From a checkpoint of a small audio frame classifier.
Model: 2.24M parameters, arch crnn, norm groupnorm, activation silu, depths [1, 1, 2, 1], rnn gru.
Training: soap at rate 0.0018, 2100 steps, batches of 48, held-out accuracy 100%.
Data: trained on telephone keypad tones over noise or synthetic speech, 39062 training examples.
Rows from block 3 of a small audio frame classifier, named by matrix and row number. Each number is 50 + 10 x the weight over its row's rms, rounded and kept within 0 to 99. All counts start at 0.
After each channel's rows are labels from the 100 clips, of 14976, where the channel reaches its highest value: "strongest on" is what is common among them. Only what is clearly more common there than usual is listed. The data: telephone keypad tones over noise or synthetic speech. In brackets: how many of the 100.
# conv: width-5 conv (model.blocks.3.conv.weight, 288x288x5, standardized in use, each kernel summed), inputs 216-287

conv.264:36 46 48 45 43 50 58 45 71 53 53 35 54 59 29 52 40 54 56 49 57 60 44 38 37 48 61 63 53 60 73 74 62 57 52 50 49 48 51 53 52 45 64 50 57 66 60 34 46 53 44 36 42 46 65 25 40 55 32 52 35 45 47 61 46 53 46 56 52 48 49 47
strongest on: key "C" (100); last key: C (92); first key: C (92); number of keys: 1 (83)

conv.176:41 44 59 59 42 61 58 49 68 47 48 44 43 42 49 10 52 43 43 37 48 42 36 49 39 55 68 79 53 53 64 69 51 52 40 51 47 51 48 46 45 56 42 60 46 48 61 60 38 46 57 45 51 61 42 54 59 42 55 66 40 50 41 54 54 66 41 68 61 51 46 50
strongest on: key "C" (95); first key: C (75); last key: C (71); number of keys: 1 (59)

conv.80:44 52 56 56 87 43 48 45 50 53 44 46 71 43 66 65 44 49 48 45 39 54 39 51 45 44 49 37 48 41 49 45 45 55 45 47 50 41 55 35 46 33 41 53 52 60 56 56 52 46 41 46 58 43 62 63 51 53 47 69 49 48 37 30 50 45 47 61 48 48 44 52
strongest on: reverberation (91); number of keys: 1 (86)

conv.199:67 47 48 39 36 54 60 61 59 52 59 70 58 42 41 52 52 31 76 47 53 36 37 44 47 42 51 59 72 43 59 68 55 35 35 50 68 54 58 56 52 43 54 45 54 53 45 31 51 49 42 57 48 39 55 47 55 59 52 55 48 44 61 52 36 70 47 50 47 53 59 38
strongest on: key "7" (93); last key: 7 (81); first key: 7 (77); number of keys: 1 (73)

conv.170:40 58 45 52 45 43 64 60 58 66 39 52 42 74 44 58 58 50 60 80 52 46 63 51 57 50 62 39 42 37 33 63 46 62 53 53 58 45 47 75 36 53 45 45 50 60 53 58 47 52 41 48 56 62 54 53 56 53 40 47 59 68 51 42 43 50 45 46 67 44 48 49
strongest on: reverberation (67); number of keys: 1 (40); last key: # (31); first key: # (29)

conv.86:55 44 51 64 63 46 47 29 54 57 44 48 49 57 46 42 33 53 48 49 48 57 41 56 68 56 67 72 45 52 45 49 58 64 60 37 37 75 44 67 45 28 60 50 58 43 49 59 55 44 46 48 46 43 49 63 65 41 49 56 36 62 62 59 32 53 65 51 61 42 44 46
strongest on: key "9" (98); first key: 9 (83); last key: 9 (72); reverberation (65)

conv.41:64 48 52 40 51 52 48 49 47 73 49 46 47 49 52 54 45 47 54 61 60 35 50 47 44 42 62 60 62 42 33 58 68 68 40 48 35 45 51 60 51 46 52 46 50 40 52 60 62 46 62 53 38 48 47 41 56 67 46 49 53 57 45 54 60 48 49 45 57 56 54 30
strongest on: key "D" (94); first key: D (86); last key: D (80); number of keys: 1 (76)

conv.243:55 54 62 52 43 79 55 56 45 61 58 49 40 29 63 42 41 53 43 59 38 50 66 43 74 46 58 45 53 42 56 61 51 67 49 54 55 48 35 65 37 46 54 55 55 55 32 87 69 62 53 75 39 58 40 51 51 50 50 36 53 52 50 54 56 44 59 50 57 55 62 48
strongest on: key "#" (89); first key: # (75); last key: # (73); number of keys: 1 (70)

conv.166:57 46 52 51 38 47 61 34 48 38 50 42 46 49 32 62 58 57 55 45 37 70 60 62 44 63 68 51 61 48 44 53 63 47 71 56 51 41 73 61 36 47 62 53 56 47 46 48 45 35 44 55 49 39 48 53 61 71 62 43 43 46 74 59 50 48 51 65 42 51 65 36
strongest on: key "*" (80); number of keys: 1 (77); first key: * (70); last key: * (68)

conv.144:46 54 40 72 32 52 49 28 24 56 54 71 68 50 44 52 59 49 53 51 45 50 35 51 50 58 51 53 53 62 46 56 48 53 56 44 53 43 56 43 62 54 46 58 50 53 58 47 53 30 47 45 55 47 57 44 45 57 50 41 62 55 57 54 44 54 72 43 40 74 38 66
strongest on: key "1" (98); last key: 1 (75); first key: 1 (69); number of keys: 1 (48)

conv.177:29 54 33 61 30 54 42 53 40 59 46 35 54 58 50 43 60 67 47 50 47 38 55 37 41 37 39 53 50 32 70 45 37 48 64 43 50 70 62 44 49 40 66 42 66 52 47 56 49 31 37 54 44 65 44 38 65 51 41 29 51 55 48 39 49 61 57 51 54 41 56 49
strongest on: key "0" (85); last key: 0 (72); number of keys: 1 (71); first key: 0 (69)

conv.193:55 46 48 34 53 61 36 44 54 55 64 52 67 72 62 53 34 47 41 49 51 46 55 56 29 54 57 65 66 66 45 49 47 65 53 62 36 39 59 41 42 56 51 60 49 52 44 50 48 42 40 46 39 48 59 62 61 71 45 61 58 59 45 60 51 49 58 39 59 53 55 45
strongest on: key "0" (73); number of keys: 1 (68); first key: 0 (63); last key: 0 (59)

conv.178:54 52 56 60 52 48 58 63 50 46 59 33 54 52 48 56 45 63 35 51 51 51 54 52 68 48 55 56 51 45 56 57 62 75 58 60 55 44 27 51 56 36 44 45 55 47 29 62 45 36 55 35 28 49 44 46 28 60 54 53 55 41 49 50 50 49 47 54 52 50 45 64
strongest on: number of keys: 1 (95); key "3" (73); first key: 3 (71); last key: 3 (70)

conv.237:66 33 45 55 44 47 44 48 29 49 65 59 48 62 63 56 46 43 57 50 66 50 39 42 42 47 45 33 38 77 69 67 31 37 54 54 72 55 30 39 53 77 51 36 46 53 48 52 61 42 48 37 59 36 52 51 56 62 63 49 71 42 60 51 59 55 58 56 45 63 63 42
strongest on: key "1" (90); first key: 1 (76); last key: 1 (73); number of keys: 1 (68)

conv.28:66 46 48 59 57 59 47 46 44 31 58 55 45 51 54 61 52 42 47 39 49 54 46 64 26 64 52 50 58 59 55 40 47 46 53 40 45 38 61 35 60 74 39 45 41 61 52 44 60 61 45 51 47 51 50 55 44 43 79 39 81 55 47 49 43 77 50 61 61 72 67 60
strongest on: key "1" (85); number of keys: 1 (83); last key: 1 (77); first key: 1 (76)

conv.175:56 46 55 40 36 72 61 42 64 46 48 47 64 52 50 47 60 63 60 44 51 52 54 71 51 61 42 54 38 30 52 47 45 38 46 54 51 31 45 46 65 61 49 70 38 63 53 45 53 40 51 66 67 52 44 60 66 40 39 43 61 49 75 42 38 64 50 71 58 48 38 39
strongest on: key "0" (80); number of keys: 1 (73); last key: 0 (69); first key: 0 (68)

conv.238:46 49 47 44 44 50 51 50 56 64 66 54 44 28 58 59 54 56 50 52 40 47 30 42 34 41 43 55 42 61 47 39 34 41 50 43 51 37 66 32 46 78 64 55 48 49 41 51 39 48 64 31 52 48 21 58 47 49 53 44 73 35 45 50 60 49 65 55 51 36 50 29
strongest on: key "A" (100); last key: A (89); first key: A (87); number of keys: 1 (73)

conv.25:44 49 48 68 50 45 48 46 64 56 50 50 57 51 53 51 45 52 49 38 47 36 42 51 64 39 65 39 44 37 37 08 72 46 51 41 49 43 26 33 53 28 55 51 51 47 29 35 56 46 48 44 56 43 51 53 51 63 63 60 19 45 45 44 45 54 49 54 38 45 43 34
strongest on: number of keys: 1 (96); first key: 4 (47); last key: 4 (45); first key: 6 (29)

conv.261:51 45 48 59 38 44 59 38 46 56 64 43 41 31 53 26 52 41 37 55 52 56 58 63 47 41 61 35 41 47 40 61 51 45 66 57 43 47 44 59 56 47 59 55 53 56 49 66 45 51 32 73 66 29 38 43 44 43 41 39 35 44 53 41 67 31 43 46 35 40 43 55
strongest on: key "D" (92); first key: D (87); number of keys: 1 (85); last key: D (83)

conv.3:46 46 50 46 40 29 72 60 49 45 55 49 56 40 55 31 42 56 60 55 53 49 31 43 63 41 47 50 40 30 48 50 41 61 68 37 37 53 51 42 35 63 42 54 42 50 40 58 52 37 26 49 43 57 62 53 73 52 48 45 45 55 50 33 23 69 29 41 48 58 44 40
strongest on: key "3" (89); last key: 3 (79); number of keys: 1 (79); first key: 3 (77)

conv.72:56 34 47 36 50 40 44 47 42 48 37 58 49 60 71 58 55 55 60 53 48 43 51 46 38 61 34 36 48 45 45 49 59 43 61 54 75 42 61 41 39 36 36 43 39 36 58 48 43 74 46 54 58 73 54 35 47 42 49 53 59 57 50 58 62 55 34 51 48 55 52 59
strongest on: reverberation (99); number of keys: 1 (95)

conv.168:61 37 53 42 49 42 47 52 48 63 61 51 36 56 51 50 72 38 39 54 57 55 57 48 45 49 57 60 49 47 37 33 38 57 40 50 36 43 50 62 49 52 62 51 50 53 47 58 46 33 23 52 43 59 56 51 66 57 39 56 50 55 59 44 68 29 45 60 52 66 71 58
strongest on: key "5" (78); number of keys: 1 (73); first key: 5 (66); last key: 5 (64)

conv.50:54 44 39 59 53 57 63 65 61 38 59 59 69 55 63 46 39 49 57 40 34 34 62 61 51 42 37 58 62 47 60 67 59 60 58 56 51 39 43 63 57 55 34 44 60 39 55 57 66 46 79 59 47 62 52 62 58 45 51 50 60 39 19 59 50 48 55 54 39 57 52 53
strongest on: number of keys: 1 (96); last key: 8 (46); first key: 8 (45); last key: 0 (37)

conv.180:39 44 36 51 52 43 32 60 48 55 57 44 45 58 56 48 73 48 46 31 63 58 45 51 55 46 38 61 62 63 38 41 57 56 42 42 63 40 44 54 41 49 56 56 49 52 54 49 48 45 15 38 46 67 60 58 43 63 53 37 61 42 58 57 51 52 42 40 54 40 42 45
strongest on: key "0" (71); number of keys: 1 (64); first key: 0 (60); last key: 0 (54)

conv.182:56 34 48 66 52 44 63 43 61 65 57 55 34 47 38 36 54 29 51 35 47 48 48 66 37 53 49 52 44 50 38 48 54 50 47 24 48 43 39 54 68 42 58 71 53 59 42 52 55 58 49 60 65 47 58 43 57 57 37 48 58 38 60 42 55 58 48 37 32 42 45 53
strongest on: key "B" (83); number of keys: 1 (76); last key: B (73); first key: B (70)

conv.107:45 60 55 65 64 23 44 42 50 39 71 56 38 34 48 51 37 49 64 58 45 56 69 36 54 58 74 45 52 52 35 56 67 50 51 57 59 56 54 49 51 65 52 49 54 61 58 48 52 36 36 54 29 25 44 51 41 44 60 50 43 56 42 41 44 36 41 34 59 53 44 58
strongest on: number of keys: 1 (97); last key: A (41); first key: A (39)

conv.82:52 44 45 43 36 44 45 45 55 47 41 45 54 39 48 52 44 54 63 45 58 39 43 38 40 56 60 31 60 49 48 21 51 35 37 58 65 59 59 55 67 73 69 56 58 47 62 36 47 37 38 49 43 61 36 47 53 62 54 40 78 51 55 47 57 48 51 50 53 56 62 40
strongest on: key "2" (98); first key: 2 (84); last key: 2 (80); number of keys: 1 (68)

conv.47:46 42 44 62 57 54 58 24 42 53 55 45 42 43 63 49 53 56 35 63 62 30 54 47 61 60 46 58 30 41 50 27 64 31 40 36 54 42 55 70 40 56 56 65 42 41 28 70 61 51 61 42 51 35 50 56 46 50 55 47 77 48 42 55 60 60 39 51 45 34 36 37
strongest on: number of keys: 1 (96); key "3" (77); first key: 3 (75); last key: 3 (75)

conv.32:54 58 69 45 41 52 42 45 47 52 59 40 53 43 59 49 51 44 46 53 42 59 48 49 66 52 61 36 50 49 49 50 45 50 64 30 44 67 43 43 64 64 41 50 57 49 64 44 34 40 43 43 59 54 67 50 37 58 41 60 68 46 43 48 56 57 54 29 65 46 44 54
strongest on: number of keys: 1 (90); first key: 1 (34); last key: 1 (31)

conv.118:44 55 46 41 50 47 40 42 58 44 42 44 73 52 58 40 50 49 57 32 52 40 59 49 52 42 61 24 52 54 27 28 54 42 34 44 30 55 43 46 55 41 62 54 62 51 33 57 52 53 64 80 59 58 39 62 53 55 40 45 38 52 44 48 45 30 53 40 48 56 52 67
strongest on: key "0" (75); number of keys: 1 (74); reverberation (65); first key: 0 (63)

conv.194:62 46 46 39 50 49 38 42 50 44 58 50 57 38 56 38 60 58 48 63 39 53 50 65 76 52 50 42 32 42 58 54 52 53 51 54 44 44 56 29 46 38 54 56 54 60 42 35 43 42 57 64 58 52 44 51 78 64 61 49 65 60 63 49 59 52 38 62 50 63 30 22
strongest on: key "0" (84); last key: 0 (76); number of keys: 1 (76); first key: 0 (69)

conv.65:65 54 38 55 52 50 41 71 58 49 42 64 49 63 48 45 55 50 54 48 59 56 39 42 55 59 48 48 68 44 49 52 46 66 26 72 61 52 51 52 41 52 45 59 43 67 54 31 58 49 54 54 64 57 50 63 74 55 52 61 35 48 64 57 84 56 73 48 60 48 59 48
strongest on: key "*" (77); number of keys: 1 (73); first key: * (65); last key: * (64)

conv.18:68 56 44 48 37 58 49 45 66 65 49 43 55 44 43 47 49 60 45 43 51 57 64 64 58 47 37 46 67 35 47 53 52 73 53 59 33 22 63 66 44 62 37 36 54 50 41 53 71 58 61 46 45 41 39 51 57 70 57 55 57 67 58 56 60 52 38 47 56 45 51 45
strongest on: key "*" (100); first key: * (91); last key: * (82); number of keys: 1 (73)

conv.35:39 63 54 54 43 53 61 61 50 69 42 62 52 59 28 49 45 41 52 59 51 43 18 38 46 51 52 58 37 50 41 48 44 50 58 50 57 43 45 52 64 57 32 65 53 61 51 41 48 56 40 49 44 62 51 41 53 63 49 59 51 47 69 42 56 61 44 47 58 55 54 44
strongest on: key "4" (97); first key: 4 (90); last key: 4 (83); number of keys: 1 (79)

conv.100:56 64 55 43 43 34 62 66 53 38 64 33 44 37 42 32 57 44 24 65 42 36 72 64 72 46 52 40 39 54 54 42 59 54 36 55 44 57 48 80 49 50 48 46 57 55 46 26 53 47 47 46 49 33 64 57 48 52 43 45 50 58 47 40 49 46 35 47 47 47 50 49
strongest on: reverberation (76); number of keys: 1 (68); pink noise (40)